python train.py --encoder_width=384 --text_encoder_positions="sincos" --max_precond_dim=1024 --max_steps=3900 --adamw_weight_decay_other_params=0
Rows from block 3 of the text encoder of a small contrastive audio-text model, named by matrix and row number. Rows with one number belong to one neuron. Each number is 128 + 32 x the weight over its row's rms, rounded and kept within 0 to 255. All counts start at 0. Numbers have three digits each. After the name is the row's rms in percent of the matrix's.
After each neuron's rows are labels from the 100 texts, of 14976, where the neuron reaches its highest value: "fires on" is the input token at the peak. Only what is clearly more common there than usual is listed. The data: melodies that start on their tonic, played by one synthesised instrument. In brackets: how many of the 100, against the usual share in percent.
# fc1: MLP up (text_encoder.blocks.3.mlp.fc1.weight, 512x128), inputs 0-127
# fc2: MLP down (text_encoder.blocks.3.mlp.fc2.weight, 128x512, transposed), outputs 0-127

fc1.314 083:114108180084141150165142140165178167125150135077155144100101129122181118137148107123114092111119125141144124104144172057136138115113162112094102105136073141145122152141109149157051081112124150123087079081121130079058095177218157185143183139178155133164131125130133144130128075163089090133103161158095119166133174177108149200123156154149110089137161074152170125131132129060134109141186
fc2.314 090:108145172149170100153166133158085130182076136099100112145106156064122149118119166121118080149119079120104125134120063170086143162133082121107132165154174158126091142140161143143126146083170114167157158171200128183180173045150136139102060163142163158122053095156123109145088129091170102152138127085184110103165122128081101139117110082168152148076107112107102150182134142112130171133133
fires on: "c" (100 vs 4)

fc1.337 094:095060180107174130141168165179135167116197168113084111134153137158136181192113148118139100191134097112147107159148177089066120137079133136154102121105137156149077066137148107114139099151117125104130064149135130147151146139184145150153169115145056166133130171136108142132110106064104087076189131126119081165146126106106100145117208138141107123148148136193133140127177099117105105070164
fc2.337 094:128174112098036142207091077081130101147041132178093188118148081082181145088105184145145131094150130087143142116115116170148116118148123118105169127066152129176117196138126124134107135115112077111137134157116204154117182165085097157127105128139175123119082130200170123121169102161181166147077115118089153116121126112144087121153082123121149108107133137095102138112096130103136105120125
fires on: "c" (99 vs 4)

fc1.359 088:140095134080087129084187167115097115187089173113114140115038187141145167132156140134083163140168079159125152119099102142149084116123053162122153115166122089180134164120124103106126061139102085095055137164120124149196156203112146163166144113113142202113108119101102112131106073187174154122141124088100146155101089123157121143151153077120115098127136175109108140154125118150118118153152
fc2.359 088:137141137164132108114087115128114133124144121241095146172153051177063122120153137167147076062116174133098076109096118088099186100124127070107118146116118071151133132111117103093087111152134169198154143158117084170094123081175114110104127156135189108123137051145101142155127096083083110115146166162170138125144142149140167099116181163148124088143153136136087142095123103144166158093111
fires on: "f" (100 vs 4.2)

fc1.171 103:149113126146142143168102181140150050113133139100153178117153127122102191097110130161162105083143156140073093190119125184119138136140170164122131134153102115113180084166135113142133161148145139089122157119121084108097113111070081147150172138132185124125108109119075146104122033144113141143083106114120118108140119093182130125101143076186174175132190184146203136099146140075183105094174
fc2.171 103:129160110142142166186160123200098125149121092125131177135082111097110042137142167148076130147083089098105143133107203142121163180114118128093103125151201157168143115186151145166087122126110065113091087148133137131131149151113197092079125148121156125103190152164224078112135107136147144111098117139121162159128165128178175163148164178131088099140181128127128139122106165098099149105120
fires on: "g3" (100 vs 1)

fc1.203 096:129159150146172136157199078171175132133094085115117175101148081182123102185093109159149102116131091117149139100144156113140130171130150059094115095148134140118187182087177117172185088068104200091132139160066091132117188120154147119089142087107164182126136152205150121096144123144135133143056125153121165098141123131106143160118138137158107147162102112147120150155097158084080162167145
fc2.203 093:145070151096125127099064146146108115121080155119177053160131127153117111116104130070115156090148145132103179067142122131090163127110143158117168083146110130102088137159082148118112132160156095111136124142163096150226125102106184188152168074141130119163142125090110127122087144107032129163106116086128108156145092093115157164091154095150152173122129135094177065128144122201081127132169
fires on: "5" (100 vs 5.7)

fc1.273 114:124096091098160182151103107151124111104116183152127138104089109071133154165134144126110048105133186175168153159159129121100155139100173100178079149120132162103100147121131088035132092182131152137147137154154170119137128096134153146163157149144107147029146144147159075084110119104117075105136130075163179207087137074158059129152134085110161148152110138143118113138095116104093099135133
fc2.273 093:110128137108105096138184153172202190159081089048121181147191124136098099104141216180108133102145114058117164112181112143095112148092129054174125116166126149138174155146124107184098103113136114112091113094120121155129163154144133159164114165144149159189125115136096149147098138109090126085110179135134132121156141130109143134151107137151123070163089071065094125086105125107178159107133
fires on: "c" (100 vs 4)

fc1.33 080:144146119151059077142129139122120123142130121097150059100167121112087158139108188142104120047174094182157112116127150113115113103177049103139085049087094176128074163168149113154127155081135108150130117133123157217172056108116170128142131114131061149120093128138134096088156107164158173084139098104130093145118128119092142077133149179103109150151171107113077106104168135108144115136140
fc2.33 079:103114121093159141100167055124113097158126154140104186129125168153136098125098092087132154128136174126110107067145092229114151125082154108131201184139058115114127130093126119119158090109126137141157069178173105070067117120110131172131178146130134138104077165111130126100098148067151151152125119094118141096138138136160096124065063095096162125123020103152103144123131125145139114126125
fires on: "d" (100 vs 4.3)

fc1.107 104:129110112154080124124152105135053148123115071170145122121191145126146084109133099108092156131105112112124160065165121162165139115184087154075111184097101119137156153101104118115130095127173153066156123097112125126173097077145121132175100089103084130075158082091096115107174075124060104146106107109159184182145187100128092074119108151177131103123149127133066148163127084137073177116101
fc2.107 098:122147123085097183152079109099195066113163135081136174167129123169132105128189178095148181159128170139107151181073144118185159189131101106147132065129132152121101189144116159154174105159116102152101103131152107123082144100120088092149154160097101111129129164169157081048102152118198183102109169125103117109112123098169139142136177085153152136140101132144111077092145156172122112103136
fires on: "c4" (89 vs 1.2); "f" (10 vs 4.2)

fc1.247 092:171142067110174096164191143162122102120144143132196169095168156152134083095135105129138068123136126105132128143121089134115175164128085098152102098154100152131078071130142106167094110092180138149139128075120127167167161149076162095175122151131168080164153123107172145133137075127124177205047136109108065130133098101121148144177103117096189108175146152161078126118089170091147126134133
fc2.247 095:119133150112096185045129112157138117112121144109165108092127145136145119160125168148155071102185105134128087134082143104168106126109151156139133146104159155082182137149139158039140151131118172128096125194124122171039097129139172185131138091179146157146114136118109181092097159079159111117159111167192127111074140088077091129097105119115104098113155148174199141084175125076130156142132
fires on: "g3" (100 vs 1)

fc1.58 078:128130067152107121127194162071150119152106090176129172101139150157147133144111130139136168118139107038164150095135148105137133133148095078100084107162118189167091180166167093123155153155045147140122145135119076108088203116142118087082110130131088162109178197160109141177117150157110168090177137154154164194136103077142100121122170108142121117143090058135127108126132157134144109143085
fc2.58 079:139127155050153120130136089144103142156166170084168129128161156123155161138117100208100130147142163147107078135124081113064081177079204146186178157136152111112123124108088111123163134079196126145155150124154131133134088091110122134148167133138134112118057129092183152128152097080098147180114051077147093132113182153127158112124137140124103103101211154088132108122133133148090180147131
fires on: "d3" (100 vs 0.7)

fc1.201 100:126080052155138159101118143142072128089124162147146129136123150144161116162246135166130197116160162129165117097154139140166183113131117115098107125196186130112181153136144146104147147137160046129076125141115109111144138110184128104160115108194117114163164123116127114093164172119119132137136125099145117179131148159119112078075165108181144117132050134151194121163097082111162097153120
fc2.201 103:147148171148144076106135121143154151101108130114115123167162170126143171179139180176119121126096073160124178173134121103151164163132176136188138107116107083139140089150159074181145136132146202151132081192106139094188129183094163203183146130069148076112120102115101119161153160112119134173095126176134141052139103158187121192146095143138142152120165083105135144151098128138103137150156
fires on: "f5" (80 vs 1.2); "f4" (19 vs 1.6)

fc1.468 109:124129145119119125117115144119158080152139148067083136197149093161157067161138184109163125151167147120099077079102131153141113123161153139107088224178141131135142101127151106113150167136094128090123160156113193173121207178138119114153148145166155107141061069060108136173176120111119146142096171102200111135117133092122150140112158119097150092104132104110081095107107146125107047158111
fc2.468 112:124144107122131101181169160107187144172115189157180115093073120147157106141193137102068109168167113125185158164116120113152189156147116149096108134101178161148159125130094188123143106140140075098138098088111174126093125130113179091176139157100131117140127125073161138133181144128166170064106171203120177131113138107132190149151131167125088170142189158114126163142147118085176088140127
fires on: "e3" (100 vs 0.8)

fc1.3 085:127128120116100134099176106139143137135154159123097155086129125164105088160162125156117095186159165127107112149081126166109144171123126110158130194155169120116162179129130102163153105174132070083163155172121068174132166210092083105070115102162119119123170152147142137152081160168122054149136104115105139169172118073111092127215120174122144201118125138094154151079137135084106159074143
fc2.3 085:137120107134108158155118127141085104133158078176118121109055108176147229115127179125133173124144120120100176094126129115170186088140082114079136091095136107077104054200117112081081154097162129172168100097125135159136071142131142158155141135084171151132155105125142146155158079075098127133105141074085058066139116149127150103133201099142119092113169112121147102157131109135139103143100
fires on: "c" (99 vs 4)

fc1.0 139:112107135125098093150170148180125122090110152074104125134098120164121133150125100081117132101157091054185136186112141112151114126189093169081113186201137098160101112173140112165110109121149141131127070092102121187090145165124135104177115169172123102090102126116129087023132084147166120134095169114140099123155105159164060137139151158134090165141063082167074154146149153113139125149140
fc2.0 147:177112172138104110122185147113106088133072095144086114158130128129082119144152154110127110092175146083119093085152111099143122183140161088110147152185119121172138089105140076145080201143135099126122160136141146171153108146130103182100159128132129081067076124135152145143098153110084125173094149109141192172104125157157029070108142152114093146189090142126147076130147112160182140130060
fires on: "f" (100 vs 4.2)

fc1.206 076:108172119141112059115133116132108176111149202119148067171169139114091186127148111120120091137180188126155049174117167102101150182123110136122114108194167100131134100124137113149137138119122128087144101205104116125082110113097151195093175128099151146157102137145166160104085120139071136108151110105084130088078140116119140120103048166135144144178102096029127134101107093127127139129151
fc2.206 072:085061115133123131103112146179180133176131112105108188130092165163109121117065109139136111111073104155133211105078096133167082096136115159156104095108126135110095135093149148092092117116088101194145108094196191165105150152111138079160105127110077122079144145103129078159153137118161103193132131147149056141175173161121098125118192110095104137088145181145123124160137109177109117147164
fires on: "a" (100 vs 4.1)

fc1.290 097:171120125118154135074125102093146076099105120055130148112097121153131140167148165091126139105074105115113137153170198129093117107130131146148155142161088080176159238162073120131098124157119127070141067141087150135111108113062198122147132110130171098145113119150171091102169100130134126163108132093094164074124096090104088143153121204117115131158129143108115187125135164144054083137131
fc2.290 088:068195145100076151081125173130146118119184127120175120121125156104120122149152104128125128117118182167149129074110146162157130094115130145068097115116177169123150063139083185066125171131137128092137181114175111082147145131162120134109112087095130151120130137112157113114129175062084137148139181167071099142137142164120080155050123094146100132115088174205160081155120113100200137154122
fires on: "f" (53 vs 4.2); "d" (47 vs 4.3)

fc1.108 080:143125080132055100158152120177129080085079142098118131147133129175139130068112124191099082122126117090159122125135123114156105098136121154156127153180115154149083106095143131151118115129110093178142157117062115145154134089092113110162111082166169061140091163182142083137154133156130128125125144137166173130165130143151158169197111138183168135134080167147107047089109193048122067127151
fc2.108 084:143180165093159190016159128112134162102142146153087116067130079162126116150164167151131112086166144175098121153138088146160123133123099093080134089107116115064173150170137096080130133105130129137122096122164200126091166094188149117112139155116139135136083103078103187128097151152155115163117131108105102130063122127063146116098159113062126121128147089109115201133084088164139149128142
fires on: "e3" (92 vs 0.8)

fc1.134 095:158129127084117104149159111162152132163082118166117095120190141152168127199099163130120078089152117180115156128174184191066120194150171090113147124182082186058180105122079142092153150116116135157129125124097092080115184155163182161098143112120151107135107117069101117138137148155128132148092151139129110117152133148094123127091130149085076073096118186141158134122153082168133191157123
fc2.134 087:107141174167113153104117130128116106089082174157223157138114105119038118073084044144151136103130148079126123143103119067149144084119125127172147111069095189165144131132153108169100105169160119110137128102137142136166118139115115112191135100130133115143086106103198180129089143142145148145121127087173141135173139146159137084161074119145162164125116121178079131149151125087078116068184
fires on: "a" (100 vs 4.1)

fc1.47 108:089137194114102167197163166151083152110069175139138091046110127110112129091120130115075065153142153118107166118118176134117137075117123166133142121153110146111118109106085119119090145112172122139180149170178153149153140152183134233143128110121166158083128135160137134140143158060134096118170146141092089107145130145043114128088096079126107106152113159137116166120076074078123146123112
fc2.47 123:148134107171119147159159128116114128118151069123094147143133162138160130096053121086105130065133097137115123123186137159140166155142172132094154151109120148113091159109154132139056108078118071147158120136132163130150109167080199174117205160081088203117144140151087177128112090163093102117160129156119099125134131170077085137105118201100164118182083109124120189110093191143086146113143
fires on: "c4" (96 vs 1.2)

fc1.425 079:116094140069046100122089153111199146098072114156179121125120140115073149172124149118163182099096188121148097106073162105138107172134148100181110114172109157128153136119169165088129107143128158111110187116068141128141174133111204100100122102125106160108119149136081092185134094135101080115157131121130189146167152183148138114110103080131114145094054111134154075091131134127139162111072
fc2.425 070:128113161123207122139157113113111121154160119133112112126160135190155066095141158151134061135149111123056184142173113139066148130078158100137145158159139090115109094161110091180148143143120162160131112193145131135095053107109098093132148180147111052139106105174142181136126129177105133101103136157146105162091115131179178115153174178120106132123179180126111123192143176097070100122162
fires on: "d3" (100 vs 0.7)

fc1.479 089:090134164100128095164136131118124158103158105124144161127152130119114136133110134123100109138117168138146192135114105102128119067145080081137132141176184123179121140158164149156111165080192110099141194160122166061085159187126129172127064097116127139105198091119139158078101153077108127092129130132136164153200161100139133120138194068171077176117110158148178145083072065131125111157101
fc2.479 092:102145072082130094103092105111128140093158138120144098094123152103181149149141127098208084138129101129143130071128167181125172206092124120121127166149118131126169094174053111175149119176093186121101070136123139177120084134080098097107165121165107107118117106077122125196098083135142069104081100163154118162163078154139108158103087184104180106137158090088121144129104140086133108111141
fires on: "f5" (99 vs 1.2)

fc1.192 086:123133130110095130168133147122125150132112170088076118134169178194139173136131077190121062144142167160135109140161134166134165169120149111104106180148092136171098154151106106140127100120133104096127174160110073165073144159109123150102148168084158150143135114093164110137102162099155137135116147084120138149169104068171135084203115183181169092154149065140145120097086181089155163093211
fc2.192 082:168163113143143138134091181180144169096181123152148157076066076098108172106106168123104202152131139127139164112092134127105115104106083105124115042121135094066179116162149082106138153126157079210162099108116171110112181103135109142136146073170127109083079101121110133142180117140094104118161128144109147144069119167132081162110170107112113156089182182127157151140127080173116116121137
fires on: "c" (100 vs 4)

fc1.27 098:121121149177165162109132087165165144176133088146182143111155155141162132147112088102103158096098163202119147109135169092093101171174110085116157142133183136168173093166141142133143099178128142133115163102103123110180060154141125153116109068139073166088118137135098098156189123146146074194120106153086120113132135161140096168087113080131137144196166173164102080160185129134166163182132
fc2.27 100:137084095115134106184102083130055100074135169171119121132150153079102151077181165096158131164095093069160140134116113158131105070150147152180143127162090163126092174089113137107182105107141130176129132143136149153088242090169075112125124111111093131149169142140168170091147102151078178106120181112117141098109178086118137103165154129111117104121105150075149168098139085133109092125113
fires on: "c4" (94 vs 1.2)

fc1.370 111:126124139153156087109213123104115127114137095128138139088154152150143110156051122118099104086113092070116082121120118113160129129134119112155120191162126166134134192104147087098084105067166131117130143155133192162149145136137120140164125182108206104144103137096116104154161066061138090104132147092144089064073079161101070140142101081100112161120129134169046154113128157116078094116157
fc2.370 115:086128089096102142148143176093099118146085130134163137082121096113126099086132088119147053137180037102126136167118104136104188122112114097051087122178070189111126115106096072075072126153123116143109134165107108136170131095084129153083116151100136120166115105101131133137161152199148158107095101159125128143097091198104142137097134153155112068156152165093184116130128116138161102130058
fires on: "c4" (40 vs 1.2); "c5" (35 vs 1.5); "c3" (25 vs 0.7)

fc1.504 090:172115085102141151078111156064109159091049117125134180116138111101095107157126136115101114149148169088138156113120183155146061147111123143148139114163143160095126095071179124155177155184098169144177149179149200100066086141154121120076096165129123147080185109165147103137099105088113121099138138084150141170083120110132128128132114128066115124114082129071106077167125137200110152113089
fc2.504 086:106104113094130144178155109111161163136149165135091096163168152135132140129167130138163137060139111110100100176194085071102180141098186080171096135106126126137105124140128091115114119141104108168122161068119064153119092109123144084172164128088168118150162088036121122155094120165122097123053107143158111049134188099140168087121132147124083088156166102154156145140115151097059140120114
fires on: "d3" (98 vs 0.7)

fc1.205 112:109147057122146118093140074104120108107088108106124144120156159173124116094079167122122144134166146122134153072181180133202122158136144100164105065144191159122142106155124132070100158138156114060168115173127155059129133155078122106058090106134083124103173129135139163089137129161123115082138103083105176153079097131105113168205110143132174112132139090162100077149072123164155128103105
fc2.205 117:122108145089126107163166172164177164086133076185147140114193061216153132170204114166153093109135154136102142124158053152165140152070156186135156133152123143147105103183158120143147102150103150119126160111100083154149099094102079153108084127089120130154174142087114157166158184075143173088117145139104128123155207164142148126123118147128087106142158139115160071132120158145117147155140
fires on: "e2" (55 vs 0.2); "b5" (45 vs 0.7)

fc1.334 091:115083101163136108076145109104157131079078159129147106089145147146132145137124105188087151129143118162145152096172188153116189148140146078067133144115082187080132203126167117156164156142152151070115126108124148149126156168098091117138126123073138158110155148169147122128063149126094146156090191085157197082172087186176121130089159113127129144095105154147159163159211156135123127147114
fc2.334 095:132123183109148106143145078173137152124133146148135091191158098143177084143172157073144163122180135147105155145127132119175127149129151174157137095177135072156170153182100147175200151190129130109103140110115172117150137096143172116187140105127123166142092115135128129116155153113117135179093147214121140205085236156140127110129112134107181144149160134105125074182172128143103139152137
fires on: "5" (100 vs 5.7)

fc1.101 080:085140136120064094130107139158106139100118120136191164117161119104056153112191192102169144105064121173105156158085108149081146136169170161095108125175150160172105164144170111099149133133193155138133121182086154142124117135094150132099169164169136135147046146190102173166146184129090141083111103110110137126131138115152128104127128122077086099100105141050117052157138143104130133149107
fc2.101 075:137138186161144178116134151106123093147154123168089116122122202171127110090119078195152123108163144093128091104148190151147125108131173038136196148153093117137122090165122109177163167131106164123111109092106079105132175140165124119115157164151131106094163093109135070143079067133172111129161095141141112117087103147158150158129158100113198103136165121138147153224131124177146158135074
fires on: "d3" (100 vs 0.7)

fc1.248 082:143061185153149173113151122189085206113112165115154120101126061141160138089099148124179097168130071121110148172173196129132122153123109121138152106141113107155157162118114070171154142163149145084197152103158101143089132160136113119130157058159087138153103160132108105097118186155123120119105143127148076122130183149117114169076190174127166125160114141089117157203188121155110144119137
fc2.248 067:117119148149122112125071110133149143104137134147114157154127074114139077129172126123038087138116140117140110123148137129085176117166124086092097140128187152113119255117148158062126134129105123063109144094064126194185152127127190098143147135081149156126130134166149113139105110102135170163082099096121187145094153095163140138163124049121132127160121068131132078102158129132163182116110
fires on: "5" (100 vs 5.7)

fc1.353 097:159108079149128149053146218100156128188120167092197184101165137128164107129109139127108077147198157136128070066138117140119137133117136131089150084135112107140148072155098110168122111149120108100122092132147091110126120105125150117082098105142128086058129161149115152138119130139126092069211127123079111144161065154122147156101132198126159092145140121176134133048150124168125158134166
fc2.353 091:115162194161092184151137225152111134116126120109128086139095140192128162140179144128198164118089091171071140151142184131156169141153113135178145134154040104095034140113119132114119125147158134084155174069103112113083100136158128097145102163135139127152106136066159127128126109144110119129167106116111128171188143072078155097119092123146094131137101106099112118153133163093145074134099
fires on: "d" (100 vs 4.3)

fc1.18 107:129114169041072178132151127075185164055100119141113135122119126154148175072081182195139134133112151109180120117053127125100074134119094071085157109154113112162134106092144108096145100173128148141128147146102136114095138106130113130033068154121150141088083142144100137150121152133152150142104108110137086120139181153154090104143163143129070094092152126111129122115152223107143119111093
fc2.18 104:191110129132151096099119114076113160184098139207123085081109134158130113174112131124139138159088134145093132215125134105099140145095118119105115129172149101103091092152123070161156116095144218115121141033135135128138134119152164070137200143055122129128130111112148135179141123100109107043132056103148134183143101083119158125149133094100124121137173131092120179137175103099130131111119
fires on: "d3" (88 vs 0.7); "d2" (12 vs 0.1)

fc1.454 082:100083108121099144184094162189171081144139150119134082167181147135165113176160042117126140153143159161102114124155123093146187089127131124118121180173068145152123156164111113107099129103144129136132184091089100131110127177119088197131127131114107154107116080082124181088167208091093127130125162177150126132074138112119103172139158104171126134112129140122140104096073090190194102102097
fc2.454 078:128176135114113088101108125098111178147161117143148172123080058133142155145135166137165145129152087106170144082167131154211105134127134123114144098182161057131193156103139152102160173108153089080102068158121156110136126132117121068119137166120150166107079131169116070171127081168121089075153133119146152183132173183169111120164074143118107148113090126101101174128148151090155133110206
fires on: "e3" (98 vs 0.8)

fc1.470 093:083084132121155166147083131088105135120187136179120103069181108083082133105098113104134052180099135124150107072135114150125112139109093112152137125058122184110111126131158109107157102123113136114108109133122170156101139116166096111172143101105111154100069176164083146156127141082128075149121139129124123092127100022076109116166136184134115135075124176095147098116105059118067095096080
fc2.470 093:164151111126063095155161122110080106141080176110142148176134144116111169128110229131116196125166080082127150157090171092106166096172175142102122093203147105141141149146122149142101149102064140124148161151163163136164112206116172188126126139153138148109153131116110102091148118113089191104118079155134191123163156155162103115092145114155171119130148114199137167117152106126124101139176
fires on: "d" (99 vs 4.3)

fc1.262 085:121129150113113202132150119150090120122117163106096102135165121170112076065143138118162081121113163132157152124089130120096110074109103093167101158178093132099071055157146153160141178090132045091143136193074163114109188141094148139096181124117172145159133162112147137171172137143111124170121143119102107137093172088100129121135200153089147094095117095080113124105097165078071115174100
fc2.262 094:120127143137152086115225093080168115178074137115197125113122186127152114192148144128098143136146135094061132168150210133129106128153164156067103181086158126089106150150123153123164104082078118139092098138117109164160130113167126124153083072134134105127134117135108137096121155106175103096110109085118191099101088118119132180091096116159099149143200169173115125130135091078084111122165
fires on: "d3" (90 vs 0.7)

fc1.423 086:143148094150060142085110166102122132118134144155148138088202121093191168157172133103126157146099191140151045095161156131103145163135171122134148091149075093104116190102114111109133153109095117115189117070074099165135075141117154146092130134148124133148131156092113117119155059126110119125125092033048172111108167068152118141134100127160154092139107103128093144078174117111121155151133
fc2.423 087:095122123110145133132138115114121126116123102134137128150049207122088127168098110121122110127093131107131193083136119105171082134115090147156165045166062143127108074155099136103148112121178115160118150141133088113128081106142102149146123115126101127065080163170180142133129102139188103073106108184147092152117095081072135117174133218144048124119130165135117091127136144077161058145134
fires on: "d" (100 vs 4.3)

fc1.128 096:076122173123130155145128147139116105141140119130143104110105099128091180079145122112094140089167120167077134104057085098155075076139109135137185113086109084155193116140110148193149136145115115136088042130114100029129127124124117147133151085098167161157106155073137165054082106110127123142092118123102143093134110147087157139161183126159109191130169107068110183126126148142132074146103
fc2.128 088:115097081148139101163143113146171109171136155127119134121106191106179087164110104131150146081092098166174110108167199180062108167101161120096103136161171125157137127142145137082115164132141147096111131107133169143087123152148131114126115159149139143112168089191150162153177096162100151076171181157123093146208175129184106155111068091110127092090107153110148095135144128179202167073119
fires on: "a" (100 vs 4.1)

fc1.40 091:132113130133121037125178165103091144135104106178116075055121113155168100106133129118125108116165131149146111145161154154119172156122088086144081103188106130199117087154091126132078071096179097170173056126132138133164090142177145129119137125144102157087183118115129118173160106131093074150117122121163074079097124160125100159097122053115104130181169181147087138139181147147139135153111
fc2.40 093:127095146112102150148152089152142131133103150094112182141132153078125137098061140075127103142114095099079116109114135116070123147150126109131178147088144140119124142072118145061081156174131106155005188150117134163117111162094089191150128092106201160149097140145164123114106104144174160126099136112170172076092073126121126118117145163136144173138079185103147156116097157054131104140103
fires on: "c4" (98 vs 1.2)

fc1.499 100:163118158073152123136090181086141159059142126131141113154143090149137166122184192170109153125094129087129180097082141077089083146117111069113133095163115143153114088154152139105184111127121158179108122172128082053137128148059163116068145175152115109095090155130119183126143087125102127102067126125124079099139153162131141145065072117162098098133087127146137071137123171104135086163105
fc2.499 108:204116162132123188084146132079140126171078143137151113155090187113113074166103073136168148129067104132140138116124145107134085140130137143125109161139107129101112130103121075139117162096102162083151154137109129158153174076104100115080130107087073129142119106146144153111147126156084102079174083104120105132204095091128136153168191197100153139146166142089100201139132156119110174038157
fires on: "d3" (98 vs 0.7)

fc1.63 092:137140182111129119173133155186165186140157141136155055209127130137105145089119138162121167115140116152138073090164129138122098081118118176189135091162137136099110121112142113087094096137148098104146172115117108117160065171140076070140119164159171157194088162057086147120132121093093110143103187148163156059135177124132179133119087118166134124109099090130105120136049157114155115110108
fc2.63 097:123161124117132116116170127145096062170103176182127096143177139140115108160129122182091107130130180063188156112116122158175140147111137116087117145115145149172121177161175074167162177181104144167185092135142205087123149162121116134107111117137187140147104121160103140106118159204138112098176142198117110193123130118189117105140137135064143137090128190104109117179096169156146141131122
fires on: "e2" (65 vs 0.2); "e3" (35 vs 0.8)

fc1.510 104:127140121101146152081111103101167170099115103098112166171071140193171144078138158159137065122162064117169104112079080118158164127136137162126121152147131135084169128112149122156149131163096142047099142144140114153152208110145132120148183111154156124134162196124160108111101090114119149188123173107085211127081155141145122068083083104173109158128120113125093089094127141186106104116086
fc2.510 093:070059091158105084139182156079090134132148133182141121120103086091069102141130124138116095166107147111091172134136118092082150145104096074134103113129186147142037145138104135101155104135169122158069102112090131106078118113098136124066083150134160182118117127144113124167126131119094130111052107228130096161147158085108159105102154049124169125135118139114133187127143115123081108126134
fires on: "5" (100 vs 5.7)

fc1.243 105:144126156120088080134150104137185119114150153064138151161117136136142141187090135103049097127166149116136088098147141068124090105154123105104121118155174140120098144100088139142114071092099186172065140126134125107149159222105190096149141142139123143078106201073171105161120110154129105172126118120080157162117088109120170099138123139107045121064140121172143135119115130134160107192085
fc2.243 099:109089141066133134162124167097074154105163131192083104126123134099127119134161169089185128160152166079164170154113116123052154156122122084105157170155102117162129128172179149134127103163176131117133144109125150176073155081127050136109058144116185146134162138158104139110095084085115154074124149073188125111128183121093097111124141204139137112088116193115088116130125139097153097135116
fires on: "f" (86 vs 4.2); "d4" (11 vs 1.3)

fc1.509 108:144152113167107124095109168143117090186110175097153135102167144091112111109122166077170120105149146151141084069133162141089155135176139130136117147147149160115134131119040104200130133115134053144105059114146167174136081141142119129143083140086133118144194132101095132129051119161177152106121122129076075114131154072093168125093096172101120108146149054133124128115204071140093135138161
fc2.509 089:134145173093083170111086139140142146120133084130128153096084191139142172113131103154110109096112127124152134097095123117196122113121097143122232117105100167104125091136185163149110118177092149110101143139099097131077116090216165084140118057178143099133062153134210159149164130138102143112117056119155204094151141088094112101181122158153107149168125145122152111142155128139150124135089
fires on: "d" (100 vs 4.3)

fc1.421 092:083115170195144104098187092116125159158166089183142108149151119074099130121110104097049113131116125163161105112169157097138154117189101134089113105149125151102072121082082155088078132133148136130148095113128167130158134164166180153147141157153068158112129154095080099190168099097181111127135079079126102149113103104083081170173153157156158072149139121073122111156151114096076119132079
fc2.421 094:102142127125082175231084159144112080119120153114117103135145115154154093061129216100151156182145123107091130093174115131118151161109119105131164152103106049162094100110179115142116167094145124169153128144127136154102131140124111157092124149071164130137145120165161144086101133126119141155112153167146165139104076098152159168051092074127114170098157158174121173042095120160172128126128
fires on: "d" (100 vs 4.3)

fc1.35 111:181105107117163129140187127143124112093105172106122114157132122144126048136078128145203089116197121069140099163076158100127060119128136103180115086219129167101067102151121110096103124148110108162153127134119168071152110150111152098173114114180186102193097135091140153150140069115133117172073177104127172132129097145131166120140113115144136109097119151122084069138147170119137141144088
fc2.35 105:141104123104124110057113157139176103162087143154128142086126128163136116134142113114064099155105136138140122157113089130163162155113082139079092192117161141076140104104187068066100161065140103096080124128094155188088096103185124180135108071142116155132156118116154159118094133138126127115125137218129102082063164094099110089134115194064136089108102104101153132129085138078142154151149
fires on: "e3" (83 vs 0.8); "e2" (17 vs 0.2)

fc1.286 088:146130106092120111150071119099116164157135121135116165116151197110089164114161146079105045128118174093182164121169102163105162118094150158170156080163121155115117096154149132109133128145180117100153141147164158163102089135079027123103145167093095171110103116108110107067152079120146122068177175122066099127102131120120150133152147107163124104100113167163163153080097091099086159076162
fc2.286 090:082125160113160125184164165125154099107098121124130107180111104148180121124098123205172116085134085185103142092118177116153121098125088110085110171105094128131142111140120100147087160133074121175065163099142125086137135118088204166087163112151147123139177104122123124152124127121136113116138108083130162148208106141158069129111120161114122176167163090112084093168203190125171093196111
fires on: "c" (100 vs 4)

fc1.496 113:122129155155113136141147110176101142165113091137154125034151170125159098129134105081142188111103148132120164052089116117167103153127172109170192149113103112185200141154121161088094100165180150085185180116097109100111082176118062134176110132117116157078164143145075111131161099144134134111144140174142128097145124166101093176160094104145131107193105161192083142125150096139124121153118
fc2.496 116:131054092116073133124136095095152129106142180161177073161167133074141066126164129089104177096123104125149085044201186112120078149149131143100120110100124156106112150139116177089158118141101084147113120092166134204115132168114066127083092171172114119100163120156109088064154064133112123140104128104080167130136144114120163132119157132095125065126156142175152092130157154127158119134149
fires on: "c4" (100 vs 1.2)